A small image embedding model, trained from scratch.
Model: 10.7M parameters, 32-pixel images, activation gelu, patch size [4, 4], layers 6, width 384.
Training: 23600 steps, batches of 256, held-out accuracy 68%.
Rows from block 3 of a small image embedding model, named by matrix and row number. Rows with one number belong to one neuron. Each number is 128 + 32 x the weight over its row's rms, rounded and kept within 0 to 255. All counts start at 0.
After each neuron's rows are labels from the 100 images, of 14848, where the neuron reaches its highest value: "top examples" is what is common among them; "lies over" is the class under the peak. Only what is clearly more common there than usual is listed. The data: flat shapes of many kinds, plain or patterned, on busy backdrops. In brackets: how many of the 100.
# fc1: MLP up (model.blocks.3.mlp.fc1.weight, 1536x384), inputs 0-191
# fc2: MLP down (model.blocks.3.mlp.fc2.weight, 384x1536, transposed), outputs 0-191

fc1.417 [102  70 155 112 126 109 163 124  73 126  76 117 113 142 163  85 109 158 135  81 149 176 126 157 102  77  78 160  94 139 148  67 108 127 158 132 175 164 143 134  97 191 116 118 128 117 135 145 192 145 136 103 153 158 141 168  76 130 125 111 142 127  99 152 124 144 127 132 121 119  89 156 103  73 150 132 145 132  75 184  76  86 119 162 127  94 164  81 161 158 151  89 108 107  97 147 118 164 139 169 116 207 157 133 123 176  92  59 135 133 171 136 167 166 145 174 126  87 123  92 150 158 164 128 190 134 108 158 113 100 101 131 175  96 135 129 121 137  96  89 155 140 122 169 143  94  67 123 110 103 146 110 163 135  95  89 116  98  90 131  91 155 163 136 159 125 108  91 131 157 181  90 184 105 178 173  77 148 160 116 126 124 128 147 148 104 132 139 133  82  85 118]
fc2.417 [122 112 122 156 136 124 148 128 166 103 170  74 119 154  96 152 113 164  85 122  46 124 114 131 125 136 145 150 189 132  74 113 133  92 115 148  71 132 141 141 150 183 133  90 122 129 101  82 141  86 102  92 131 150 101 165  77 218 142  86 143 128 159 143  99 173 162  88 163 109 152 102 154 150 145 192 107 169 158 124 144 129 162  72 141 176 183 123 173  66 107 132 131  95 105 161 110 142 127 199 123  98 156 112 115  99 149 149 163 101  85  71  85  86 133 156 123 118 103  29 171 137 118  95 160 127 148  94 142 190 151  94  96 109  94  90  83 160 105 158 155  91 199 143 127 116 178 148  26 131 203 132 123 161 144 140 124 102 116 165  85 120 174 111 127 112  83 140 105 144 124 131 116 116 104 121 112 168 150 104 105  80 132  90 118 104 146 100 145 130 134  90]
top examples: blue shape (45); circle (43); largest shape: circle (30); its colour: blue (29)
lies over: circle (34)

fc1.568 [126 102 157 127  92 148  73 132 145 186 185  63 133 133 163 151 129 154 163 133  71 135 155 107 162  85 146 127 103 113 139 156 160 165 140 115 125  95  80 173 147 154 138 126 120  91 126 165 121 127 115 118 130 117 134 141 108 122 152 116 141 185  60 175 152 130 102 147 146 129 106 116 160 135 119 143  73 146 124 127 199 110 192 107 143  86  91 116 126 177  70 106 151 128  83 119 209 111  79 119 125  98 125 128 139 112 165 133  97 165 116  77 117 180  88 112  88 110 122 149 119 139  28 196 175 135 139 160  95 163 109 128 122 151 110  75 136  32  64 120 149 180 186 117 100 149 175 131  97 117 163 117 144  98 194 126 113 137 121  39 157 151 120 134  95 156 128 140 147 106 177 136 168 133 143 116  74  86 202 197  68 153 142 112 125 126 135 168  90 131  74 143]
fc2.568 [ 76 149  90 112 115 121 172 130 164  94 115  73 126 169 128 105 134  82 147 137 102 121 158 135 164 143 140 142 104  85 146 152  85 128 123 117 127 161 118 134 143 156 132 140 166 110 172 162 157 120 152  96 145 119 134 122 105 134 116 134 134 153  96 142 162 113 141 182 100 130 113  87 133 129  82 133 109  67  92 141 156 172 116 169  96 113  98 113 156 190 130 131 140 140 154 139 116 111  99 155 160 116 151 127  99 183  69 150  88  81 104 119 137 139 133  86 125 145  73 181 136 191  96 191 156 134 137 141 146 129  26  79 155 127 125 135 199 126 137 197 162 134 140 151 125 132 122 174 105 140 102 107 169 135 104  87  66 169 114 127 124 174 177 163 157 138 124 135 212 179 162 105 104  95 142 114 196 138  54 138 123 104 112 191  81  81 119 150  89 134 136  85]
top examples: purple shape (53); gear (49); largest shape: gear (43); its colour: purple (43)
lies over: gear (43)

fc1.437 [172  81 130 160 118 141 136 152 144  95  57  59 109 192 134 155 168 134 137 129 123 140  91 117  62 103 194 148 144  93  65 128 128 134 132 129  48  93 171 107 119 116 196 111  71 109 134  98 115 111 190 149 157 135 114 177 168  92 106 107  99  88 130 117 123 109  87 175 146 182  63 106 141 149 134 130 106 113 153  80 194 134 111 137 129  79 129 130 162 177 184 124 157 125  95 114  77  80 139 162 105 141  84 139  80 106 158 166 123 128  99 132 124 191 100 121 181 114 169  74 115  84 158 133 211 145 104 112 152 114 166 113 126 100 152 123 157  72 153 142 104 143 140  96 106 156  98 128 150 103 104 129 118 145 165 133  98 102 145 132 139  71 132  89 129  89 158 151 143 127 124 134 155 195 159 147 130 108 138 132 166  49 116 129 100 129 111 139 131 124 116 108]
fc2.437 [102 158 156 137 191 122  69 132 124 124 128 109  67 151 139 114 164 119 119 101  62  91  91 115 134 196 198  91 172 140  90 119 146 112 111 121  88 109 108 185 156 158 113 166 111 102 124 207  89 175 148 163 136 172 134 126 148 127  94  82  98 117 155 177  82 120  94 122 132 115 112 134 177 122  96 134 151 119 131 120 159 143 130 124 123 162 109 105  94  87 132 111 118  81 175  99  83 104 157 136 163 122 138 133 142 128 127 117 163 111 122 125 126 154 147 128 130 104 141 125 109 122 179 151 100 137  84 114 114 140 131 150  99  91 132  99 127 223 154 110 120 114  76 167 155 127 142 157  84 192 153 148 134  92 117 126  99 156 137 156 112  71 109 104 154 154 139  79 157  97  75  81  95 179 167 168  92  72 116 143  61 130 104 159 114 121 103 101 140 116 141 125]
top examples: frame (49); largest shape: frame (36)
lies over: frame (27)

fc1.142 [101 176 154 118  82 115 145 139  56  97 108 172 142 132 119 153 130 141 124 196 100 170 116 148 145  78 101 157 126 159 129 176 158 120  86 176  98 106 190 194 136 131 152 122 200 131 174  85 169 184  72 107 112 112 119 155 116 103 143 161 155 110 163  88 117 143 116 126  92 120 136 158 128 130 143 107 107  84 137  84  73 122 117 139 152 145  99 151 165  49 165 127  81 108  82 137  97  94 179 114 156 104 130 125 139 133  82 104 125 133 123 168  98 136 167 133 130 141 150 149 149 102  71  75 128 158 221 118 127 101 113 102 187 151 158  89 103 139 136 157 135 145 123 107 168  99 112 155 152 127 121 130 107  82  98 116 131 141 137 122 106 148 126  83  74 179 151  99 176 142 141 139 151 135 178 117  78 121  83 145 153 156 179 159 164  65 170 116 166 129  56 126]
fc2.142 [120 120 152 128  85  95 108 105 109 132 140 144 127 133 138 144 123 126  40  97 118 115 151  95  97 111 149 205 137  74  95 214 102 162 115 134  79 157 105 126 119 124 147 155 102 128 139 174 103 153 133 110 162 105 165 146  49  90 136 153 145 134 206 185 175 132 141 157 154  93 208 122 136  74  99 107  92 136 177 121 115 132 117 108 225 113 165 154 123 151 126 102 134 201 140 113 142 154 181 133 125 147 102 101 115 144 133 112 128 144 117 117 180 132 132 196 139  95 143  98 141 140 126 144 161  91 193  72  81 124 175 147 130 103  98 158 125  88 126 160 123 132  98 205 103 109 117  63 121 106 138 125 123 106 178 139 134 142 155 168 110 165 131 110 175 120  98 126  67 115 126  81 136 132 139 165 123 141 130 106 163 118 116 119  86  97 142 117 137 114 113 152]
top examples: green shape (65); its colour: green (49); gear (35); largest shape: gear (27)
lies over: gear (27)

fc1.30 [108  97 118 102  86 110 119 104 107 137  88  95 114 129 161 129  78 123 169 156 118 151 139 114  91 105  84 167 155  81  63 133 136  90  37  87 147 170 194 103 132 105 103 147 116 129 123 156 128 151 149 170  93 138 132 112  87 106 106  19 106  94 139 174 115  92 114 137 161 121 152 125 101 126 117 208 191 119  62 109 108 100 173 168 160 122 128  96 151 126 159 122 162 143 174 133 204 123 170 170  88 126 161 156 147 106 141 180 118 110 142 166 121 148 125 160 119  92 100 123 130 137 130 136 129 113  93 217 193 156 115 150 111 134 128 110 120  94 145 102 186 134 111 113 178  29 107  87  84  96 120 151 131 104 145  96 116 182 153 178 153 138  67 145  64 130 130 130  83 104 151 115 136 132 145 125 153 147 116  97 126 130 120 157 122 126 138 112 117 142 115 126]
fc2.30 [130  97 116  91 145  58 152  83 109 129 115 160 125 200 125  82  70 125 113 123 201 190 133  92 143 146  99 142 196 112  51 184 142 102 145  82 111 156 101 136  94  73 115  94 117 113 125 151 153 159 143 136  72 110 119 140  74  58 136 168  61 143 100 113 113 186  86 148 139 199 102  83 123 132 142  84 148 133  81 143 134  92 155 173 109 154  94 131  88  72 147 103 135 142  82 141 102 137 136 116 127 132 125 149 155 115 131 147  91 139 151 139 148 206 121  89 133 118  88 126 133  81 109  81 161 156 123 144 161 103 147 151 166 150 134 130 101  92 118  91 118 100  93 119 140 129 114 168  72 148 138 117 147 101 105 194 167 146 124 145  96 128 155 123 153 116 148 135 132 138 131 156 142 200  98 125  97 170  95 187 115 104 127 144 149  98 148 140 122 123 184 109]
top examples: gear (38); largest shape: gear (28)
lies over: gear (28)

fc1.266 [107  84 126 108 124 184 128 128 167 104 140 110  93 137  89 102 160 129 146 175 146 122 115 116 117  85  93  49 111  97 124 145 128 115 169  91  84 131 133 114 109 118 181  91 102 120 155 175 185  75 117  53 100 129 157 145 118  72 100 103 107 162  88  59 193 119  78 122 125  90 154  94 203 211 126 115 147  88 119 141  95  88 145 113 129 139  68 110 129 163 128  89 146 149 128 105 126 124 194 142  99 143 127 207 184  96 111  90 163 135 129  89 113 102 132 181 176 150 149 113 152 143 130 125  90 101 146 157 144 128 156  41  87 141 116  99 149 116 106 152 131 124 178 118 169 202 152 108 134 133 152 145  66 107 130  38  71 108 106 138 178 148  53 167 123 167 176 107 127 198 112  86 172 121 128 138 187 133 123 135  68 161  96 139 137  81 117 119 169 139 109 146]
fc2.266 [170 163 100 121 144 153 132  74 138 132  48 114 168 127 160  57 195  94 180 138 168 121 141 133 148 111  93 138  98 138  95  90 144 123 174  96 120 102 129 183 129 193 132 160 143 163 164 139 106  97 140 111 148 132  65 168 135 192  95 120  99 209 104 169  92 110 204  96 136 151  84 114 112 148 132 125 108 131 115  58 141  80 150  84 156 154 120 120 102 161  78 155  86 159  90 191 114 116  71 114 138 150 120  75 151 111 120 136 107 148 128 124  98 142 103  83 128 156 106 111 116  85 199 102  86 104 130 164 147 129  66  98 204 111 125 114 144 136 195 153 205  96 113  89 140 109 104 147 100 147 199 116 124  72 117 140 146 148 126 122 149 160 131 111 127 146 142 106  68 115 130 113 160 103 150 156 186 104  96 131 132 148  56 129 117 120 187 143 130 138 174 121]
top examples: yellow shape (51); its colour: yellow (41); gear (37); ring (32)
lies over: gear (25)

fc1.520 [119 132 211 161  70 114 111 125 163 146 161 151 128 167 120 110 196 141 168 100  85 142 124 130  99  84 143 172 179 100 159 124 152 162 104 109 106 108 102 123 115 126 124 152 142 176 161 157 184 112  87 143 148 106  92 135 205  43 115 125 146  82 127  96 128 119  89 168 134 172 124 151 150 136 150 169 123 159 183 109 160 196 110 143 119 171 139 133 117 137 121 119 127 140 101 178 151 112 128 138 126 142 118 202 156 157 146 103 148 119 144 135 157 137 120 135 178 152 155 167 166 145 119 129 114 149 165  91 138 137 153 132 140  41 116 147  95  92 160 188 142 145 104 120 103 133  46  96 130  35 121 139 114 133  77 103 118 121 149 171 104 144 147 150 135 158 224 134 166 151 124 129 185 126 108  60  69 171 185 152 156 123 104 112 155  87 147 131 177 114 104 144]
fc2.520 [151 138  72 135 123 121 147 135 100 171 132 151 204  96 104  92  86 140 136 168 125  67 163 107 108  99 162 102 108 123 144 141 111 139 131 178 108 100 106 147 166 126 200 106 188 103 164  87 124 184 179 117  76 109  85  87  78  53 126  86 128 124 125  94 159 112 126 162  98 120  92 147 126 149 131 147 132 154 147  63 101 124 124 133 150 120 131 169  83 106 111 133 122 128 127 157 136  74 126 167 131 151 133 146 143 118 170 103 136 112 144 138  79 108 141  86 156 133 118 141 128 111  46 112 140 128 138 133 181  86 103 106 129 127 109  99 125 105 151 146 143 101 109 190 105  94 172 182 152 157  76 166 140  31  83  86  71 103 121 160  92  81  29 105 135 152 129 101 105 114 137 151 115 196 154 120 109  75 123 114 132 192  57 105  92 131 183 139 155 145 129 152]
top examples: purple shape (46); gear (33); its colour: purple (33); largest shape: gear (25)
lies over: gear (25)

fc1.20 [151  67 109 165 131 150 160 138 110 137 112  77 186 108 122  87  75 149 170 102 100 113 192  67 195 142  73 163 153 139 111  69 158 103  67 177 127 151 124 100 112 113 135 126  78 161 102 146 141 117  66 162 145 106 156 135 166 118 105 162 138  83 175 106 128 103 206 143  97  87 126 169 106 127 110  96 122 144  95 160  78  84 140 106 128 168  49 164 123 171 102 144 149 102 156  80 101 147 113 164 122 154 175 136 136  99  93 193 120 132 141 123 117 100 103 167 158  68 123 144 161  86 120 147 178 167  88 155 122  87 104 108 124 145 143 146 126  85 133 135 136 117   5 158 186 163 119 135 157  89 121 110 154 145 116 100 112 107  92  70 115 109 103 115 134 135 150  98 151 181 183  97 118 129 138 120 138 137 161 126 135  74 169 126 130  75  79 160 112 161 173 118]
fc2.20 [ 77 166 134  94 152  78 159 154 127 108  89 152 100 135 175 108 132 127 109 145 168 110 103 120 120 105 137 181  64 162 142 127 104 179 136 122 203 102  52 100 136  95  87 153 131 163 108 103 121 133 169 140  66 126 129 141 115 113  91 126 121 197 110  80  30  82 149 125 163 102 130 125 160 129 172 161  89 105 127 171 170  90 119 134 107  78 146 109 116  84 132 105 187  99 111 125  46 181  95 129 108 158 119 121  94 140 111 193 118 169 143  57 155 139 119 135 148 105 114 154  98 103 167 149 183 148 124 156 135 107 112 115  92 140 120 183 133 135 152  77 208 127 120 148 117 152  91 102 158 126 150 117 162 127  91 141 135 137 134 152 144 120 129 125 110  71 143  78 134 194  78 173 116 100  58 131 122 159 146 143 124 135  90 197  89 145 134 136  86 150 175 157]
top examples: yellow shape (48); circle (32); its colour: yellow (30); largest shape: circle (26)
lies over: circle (25)

fc1.385 [136 158 207 157  90 173 174  52 162 159 152 115 119  87 135 161 158  96  86  98 152 109 131 165 147 119 151  97  54 171 124 138 151 157 165 136 109 130  76 153  66 192 137 164 109 156  82 143 140 123  48 125  96 107 139 128 155 120 106 164 148 124 188  52 135 146  87 202 158 161  95 144  77 195 112 148 126 133 154  78 118  98 162  89 125 140  92 128 175 178 204 127 143 123 124 160 172 141 141  87 172  89 134  89 134 107 123 118 101 160 100 110 112  78 178 104 144 118  67 159 152 148  96 118 124 146  71 106 129 101 136 119 173 124 103  99 162  79  75 137 181 168 122  99 174 212 124 119 124 114 112 121 130 113 165 100 145  92 119 147 100 112 101 139 102 100 114 106 141  84  92 177 135 155 138  84 107 134  96 103 160 135 173 152 203 102 114 108  97 151 155 108]
fc2.385 [149 155 104 117 153 121 105  37 157 182 129 140  70 102 129 154 112 178 131 116 109 158  86 209  64 142 128 120 172  73 137 174 149  85 113 148 143 152 119 127 110 133 144 140 113  90 125 131 149 118  93 124 132 203  96 173 172 106 117 145 103 128 157  98 146 151 104  31 102 112 130 111  74  89  80 181 135  81   0 167 129 134 154 136 153 127 102 125 124 124 108 137 170  95 134 122  95 106 145 137 110 110 156 133  82 175 143  64  77  96 118 164  52 144 105 117 157 182 170 133  95 157 111 109 178  96 131 102  97 132 178 127 120 151 146 154 168 133 122  96 143 139 123 177 133 154  79 152 161 134 184 177 157 135 109 172 123  73 182 165 103 182  92 159 115 124 147 155 118 101 191 149 135 115  97 135 141 125 150 104 131 166 142 173 130 166 108 123 128 157  72  96]
top examples: ring (42)
lies over: ring (27)

fc1.280 [ 96 109 167 146 142 106 200 146 135 102  97 110 135 128 127 147 114 176 105 153 114 113 112 112 146 153 107 135 104  82 158 121 126  68 146  53 185 105 181 135  95  89 168 127 124 184 151 166 146 121  80  95  75  99  83 183 126 100 132 176 112 122 111 189 170  60  88 164  86 152 154 146 112 149 123 165 117 160 135 146 135 108 158 121  70 132 147 124  85 156 117 165 215  81 130  99 159 125 126 110  82 116 145 115 125 139 147 135 115 144 149  85 124 133 114  95 165 139 176 103 136 113 153 107 111 129 171 117 122 116  95 167  91 114 151 154 115 130 153 118 166 104  91  95  65 130 199 138 132 148  48  97 218 203 118 146 155 136 155 159 110 114 105 100  91 129 176 108 124 145 140  70 120  97 127 112 135 107 167 107  92 119 143 121 134 115 130 128 154 119 160 152]
fc2.280 [119  93 133 115  76 142  98 172 129 124 132  81  80 155 131 145 100 113 110 188 187 119 144  83  89  62 173 142 128 142 114 101 192 145 154 122 155  99 112 139 117 118  86 200 147 115 124 156 139 117 160 153 153  90 136 178 106 148 138 152 153 143  84 110 139  79 109 100  98 102 128  96 169 133  95 153 144  68  93  44 135 189 182 144 125 139 110 119  58  55 165 139 124  94 112 109 109 148 145 164 128 144  87 159  94 150 155 108 135 130 133 114 152  78 165 135 134 144 129  97 131  96 123 100 114 128 129 127  92  81 187 107 125 141 123 137  98 103 144  83 168  82 135 114 138 135 105  97 140 161 170 111 148 125 135 141 148 185 145 131 110 130 135 130 146 119 123  95 179 125 114  69 151 171 101  86 206 107 111 167 111   0 131 107 148 163 109 121  90 133 107  87]
top examples: gear (41); largest shape: gear (31)
lies over: gear (35)

fc1.681 [125 154 137 140 111  82 112 127  64 170 105 121 166 110 104 150 126 186 117 180  83 138  45 129  19 158  98  97 144 146 124 128  37 132 141 101  68 136 129 131 125 111 173 189 116 131 130  98 102 145 142  83  78  99 140 138 111 126 147 194 139 119 113 131 117 158 207  33 118 158 104 145 144 118  96 159 105 156  55  86 107 178  92 107 161 123 138 118 150 131 160 104  97 125  51 114  79 105 146  86 153 138 129 164 127 121 132 153  97 131 154  97 155 134 104 107 100 126  57  98  90 130 169 182 149 153 190 139 131 150 169 140 145 149  55  99 141 137 150 115 108 165 124 161 153 156 135 142 153 175  81 105 143 162 163 152 143 162 100 139 149  69 133  94  99 185 135 128  78 104 115 128 129 141 146 102 141 181 146 162 136 122  75 105 146  96 114 171  82  67 144 180]
fc2.681 [102 109 126 147 113 181 109  79 132 124 127  90 125 112  99 131 109 137 143 108 147 134 115 143 154 137 203 123 137  54  81 157 128 139 128 123 158  98 113 164 137 140  86 187 154 107 116 133 171  94 130 164  99  94 158  71 168  96 219 131 132 139  83 145  96 187 122 204 120 112  98 158  91 103 124 119 154 144 125 112 113  78 167 163 111  99 199 158 101 105 103 162  54 162 114  61 157 115 174 132 114 122  72 147  59 146 175 141 111 101 143 122 165 115 139  96 129 156 176 134 193 138 112 188 135 151 156 133 137  75 130 156 130 150 169 166 106  89  81 127 141 134  93 157 156 103 136 112 142 154 156 175 163 154  98 126 134 129 123 112 115  89 135 136  74 100 110  85 214 129 160 158 160 119  82 173 172  78 110  93 176  70 129 108 124 120 105 135 112 145 178 165]
top examples: yellow shape (45); gear (41)
lies over: gear (37)

fc1.490 [101 127 127  98 125 171 129 104 127 110 157 183 140 146  76 109  87 112 125  58 128 136  90  66 153 137 135 197 116 135 143  73  89 140 153 138 145 125  82 153  90 126 108 140 132 104 163 109  86 218 115 124 150 113  89 117 128  82 186 111 128 129 125 182 135 106 116  89 187 158 170 145 143 104  93 140 151 113 118 120  87 154 129 106  93 138 160 128 118 115  67 160  92 167 119  96 153 126 158 140 125 136 151 163 132 129 133 106 168 163  96  66 131 106 116 114 149  98  56 162  47 134 143  85 138 125 143 133 155 137 123 122 196 175 179 125 147 124  87 185 110 117 168 177 127 118 128 100 138 112 124 143 194 149  55 118 164 131 222 191 147 163 150 111 114  90 150 125 150 142 128 175 137  58 116 130 118 106  69 102  84  94 133 116 132 134  96 199 119 133 113 120]
fc2.490 [116 114 138  89 144 159 110  74 135 146 172 165 133  99 110 116 107 155  87 159 118 129 113 115 104 180 109 140 137  90 138 104 143 148 110  92 108 130 118 112 160 145  95 120  80 158 100 148 157  69 166 144 100 151 136 125 168 133 172 146 137 152 163 127 117  79 168  80 105 135 127 197 166 133 199 137 120 103 124  92 156 136 182 111 138  75 142 136 141 158 107  84 185 153 145  98 122 182 105 122  80 103 145 177 122 147 100 143 205 194 123 147 128 132 147 108 122  47 109 116 166 149 165  61 131 161 115 128 129 186 128 167 107  98 168 142 168 111 100 129 167 132 123 174 157  95 136 133 172 127 110 164 132 103  45 144 157 168 155 178 195 127 113 192 132 135  66  84 157 107 191 149 159 129 144 130 115 105  97  31 145 105 117 169 104 108 144 142 145 163 154 101]
top examples: gear (35); largest shape: gear (32); its colour: green (32)
lies over: gear (30)